A small segmentation model, trained from scratch: 12900 steps.
Rows from expert 0 of block 5, named by matrix and row number. Rows with one number belong to one neuron. Each number is 200 + 40 x the weight over its row's rms, rounded and kept within 0 to 999. All counts start at 0. After the name is the row's rms in percent of the matrix's.
# up: expert up (model.blocks.5.mlp.up, 16x512x256), inputs 0-51
# down: expert down (model.blocks.5.mlp.down, 16x256x512, transposed), outputs 0-51
up.406,099,177,173,205,99,163,290,235,215,124,232,211,236,222,289,173,193,201,170,191,116,242,261,196,179,198,201,190,163,206,184,239,236,101,198,168,179,92,264,206,215,190,167,204,202,218,145,153,126,280,242,162,248
up.407,089,212,195,206,226,245,178,238,164,230,198,174,88,159,113,135,241,258,155,263,221,187,207,270,236,224,222,172,195,199,194,262,163,170,222,176,232,201,170,260,205,229,234,154,217,223,228,210,225,233,259,179,165
up.408,091,136,247,76,204,272,201,218,203,221,178,211,211,188,199,105,215,160,179,216,284,183,150,229,236,262,190,142,187,113,152,306,167,260,165,208,168,204,213,223,262,236,194,226,256,150,241,225,155,188,202,258,187
up.409,089,235,195,249,215,23,157,181,236,111,212,196,216,127,230,223,179,178,156,149,204,199,183,263,156,173,210,235,134,175,154,193,288,241,182,169,251,161,234,144,183,219,193,202,250,208,231,219,205,150,182,196,222
up.410,094,223,241,161,193,232,212,237,299,157,160,172,201,212,182,221,239,219,204,226,292,233,157,210,184,176,258,189,185,152,182,199,248,209,121,227,202,225,238,193,213,235,123,299,201,211,176,175,217,272,117,145,169
up.411,086,203,229,220,202,177,165,200,245,237,160,199,258,211,214,165,189,183,203,323,208,132,265,235,226,157,221,305,228,119,137,185,210,166,186,227,151,206,240,259,217,155,179,193,212,221,176,213,257,179,109,191,224
up.412,094,202,227,234,124,169,242,172,160,158,288,208,223,260,204,241,271,179,173,119,185,259,209,200,273,105,271,231,204,228,209,191,162,202,161,179,224,167,202,105,230,277,214,125,208,206,201,235,136,230,239,193,289
up.413,104,252,196,198,259,195,195,223,224,216,142,231,175,203,212,224,182,268,205,180,255,187,197,192,253,175,203,136,132,125,186,197,209,216,219,189,232,189,200,181,176,228,267,279,282,194,149,136,218,165,236,260,200
up.414,089,222,213,237,271,237,229,197,180,216,217,208,209,201,174,199,188,262,221,234,179,181,152,201,214,177,189,160,237,265,238,166,182,190,220,236,237,216,169,225,254,256,183,157,184,212,210,228,143,120,258,201,209
up.415,107,211,174,207,174,277,239,115,242,231,207,182,113,215,171,168,187,264,227,163,154,202,211,221,219,182,144,223,170,150,181,219,177,227,192,214,208,245,192,236,201,197,215,196,177,147,179,230,120,263,347,138,273
up.416,096,228,178,127,177,235,226,224,241,212,217,191,238,162,196,252,216,158,198,194,192,191,255,133,145,194,265,175,184,194,158,164,223,234,208,277,211,206,156,189,253,209,219,166,153,130,199,214,146,216,229,166,155
up.417,103,187,305,183,173,195,218,176,151,179,163,168,179,205,249,200,180,225,271,217,147,211,214,121,218,256,201,233,222,173,257,257,147,179,287,220,225,184,198,257,178,199,235,273,258,210,115,191,215,172,226,217,183
up.418,093,184,178,180,155,139,194,187,153,178,236,225,212,260,232,208,153,180,174,251,221,200,192,187,214,267,169,201,268,173,252,154,212,177,200,128,149,170,266,188,171,190,185,205,160,126,209,177,207,169,171,120,221
up.419,086,212,210,229,199,122,189,158,200,214,184,176,162,216,177,174,240,179,156,178,197,135,145,188,230,175,91,181,204,269,165,240,197,135,228,176,195,202,172,232,151,219,196,198,214,210,239,166,160,225,153,159,181
down.406,095,241,192,243,276,202,128,160,203,237,172,249,133,252,118,213,208,192,177,252,257,132,151,255,254,172,201,166,200,244,166,212,200,259,210,215,210,241,132,206,154,231,251,147,224,156,256,194,260,159,183,218,241
down.407,078,175,238,198,122,233,254,192,144,147,245,230,258,277,239,256,231,238,207,147,162,192,217,178,245,181,202,236,189,215,247,111,213,213,164,202,198,155,218,233,182,137,158,221,189,159,202,165,126,201,193,178,224
down.408,093,262,196,299,223,200,138,297,271,196,201,244,204,145,256,219,149,219,228,179,175,196,235,180,185,141,205,211,209,186,246,234,149,164,248,227,252,157,160,226,109,221,207,211,145,115,196,237,103,205,236,196,237
down.409,106,169,294,125,189,255,204,137,150,187,180,212,199,279,167,240,251,286,268,261,156,191,242,169,274,187,131,185,239,202,127,223,149,203,210,152,225,246,267,149,172,225,255,180,150,220,183,115,225,196,159,190,207
down.410,075,192,198,252,225,152,162,131,169,173,210,236,200,254,190,236,199,205,254,168,178,200,289,145,218,272,201,239,164,229,170,237,189,250,238,265,246,233,109,231,195,263,222,149,141,217,172,170,182,173,211,213,178
down.411,094,217,167,184,231,185,122,232,213,184,146,163,192,255,187,205,142,151,236,169,198,261,84,123,202,186,155,237,144,272,199,153,206,216,180,211,213,185,151,153,191,247,245,175,208,245,194,136,169,221,155,225,237
down.412,110,161,220,159,265,170,210,252,224,266,174,229,201,150,239,188,173,229,179,269,238,152,183,227,199,272,178,90,223,169,117,249,166,180,261,220,194,230,161,217,140,188,176,248,249,147,183,247,275,160,242,256,181
down.413,100,169,194,263,259,278,200,253,241,273,240,141,199,234,206,215,207,203,192,151,188,116,152,229,144,256,237,262,278,271,171,136,193,189,102,197,173,216,177,196,193,262,250,183,171,182,187,201,137,234,209,181,175
down.414,090,240,194,205,148,248,205,162,140,308,215,205,161,161,282,249,240,160,205,197,223,134,180,251,200,210,160,187,248,204,205,137,190,196,223,168,212,229,211,186,149,176,248,298,217,148,191,160,157,274,216,158,223
down.415,100,159,129,151,240,185,153,203,114,118,239,225,235,203,216,166,192,185,212,222,199,212,253,179,168,214,217,252,200,198,233,195,150,185,189,121,142,172,193,195,214,187,188,266,214,168,182,160,258,180,138,252,155
down.416,096,228,248,199,227,211,153,153,167,208,209,182,183,165,200,146,222,190,220,205,189,218,176,218,265,305,226,156,207,165,201,180,221,191,222,151,193,194,261,222,202,225,161,286,239,158,237,248,230,158,238,234,209
down.417,103,265,157,189,245,250,221,162,196,234,208,242,161,168,159,175,230,195,182,187,216,157,173,207,275,164,198,226,190,243,190,162,176,209,260,212,207,269,229,175,234,162,253,187,144,190,300,130,254,214,209,165,179
down.418,088,230,161,197,161,248,271,226,165,224,112,220,240,232,227,219,167,209,198,186,235,213,174,195,170,150,181,171,156,156,261,311,201,196,191,222,209,177,124,146,210,287,232,184,237,228,132,232,200,239,188,250,189
down.419,094,239,267,196,136,242,197,247,218,223,207,211,273,232,204,253,173,184,168,213,130,329,287,181,121,265,224,184,235,138,189,123,223,188,135,148,170,190,160,111,200,232,146,189,163,160,194,240,225,139,207,264,244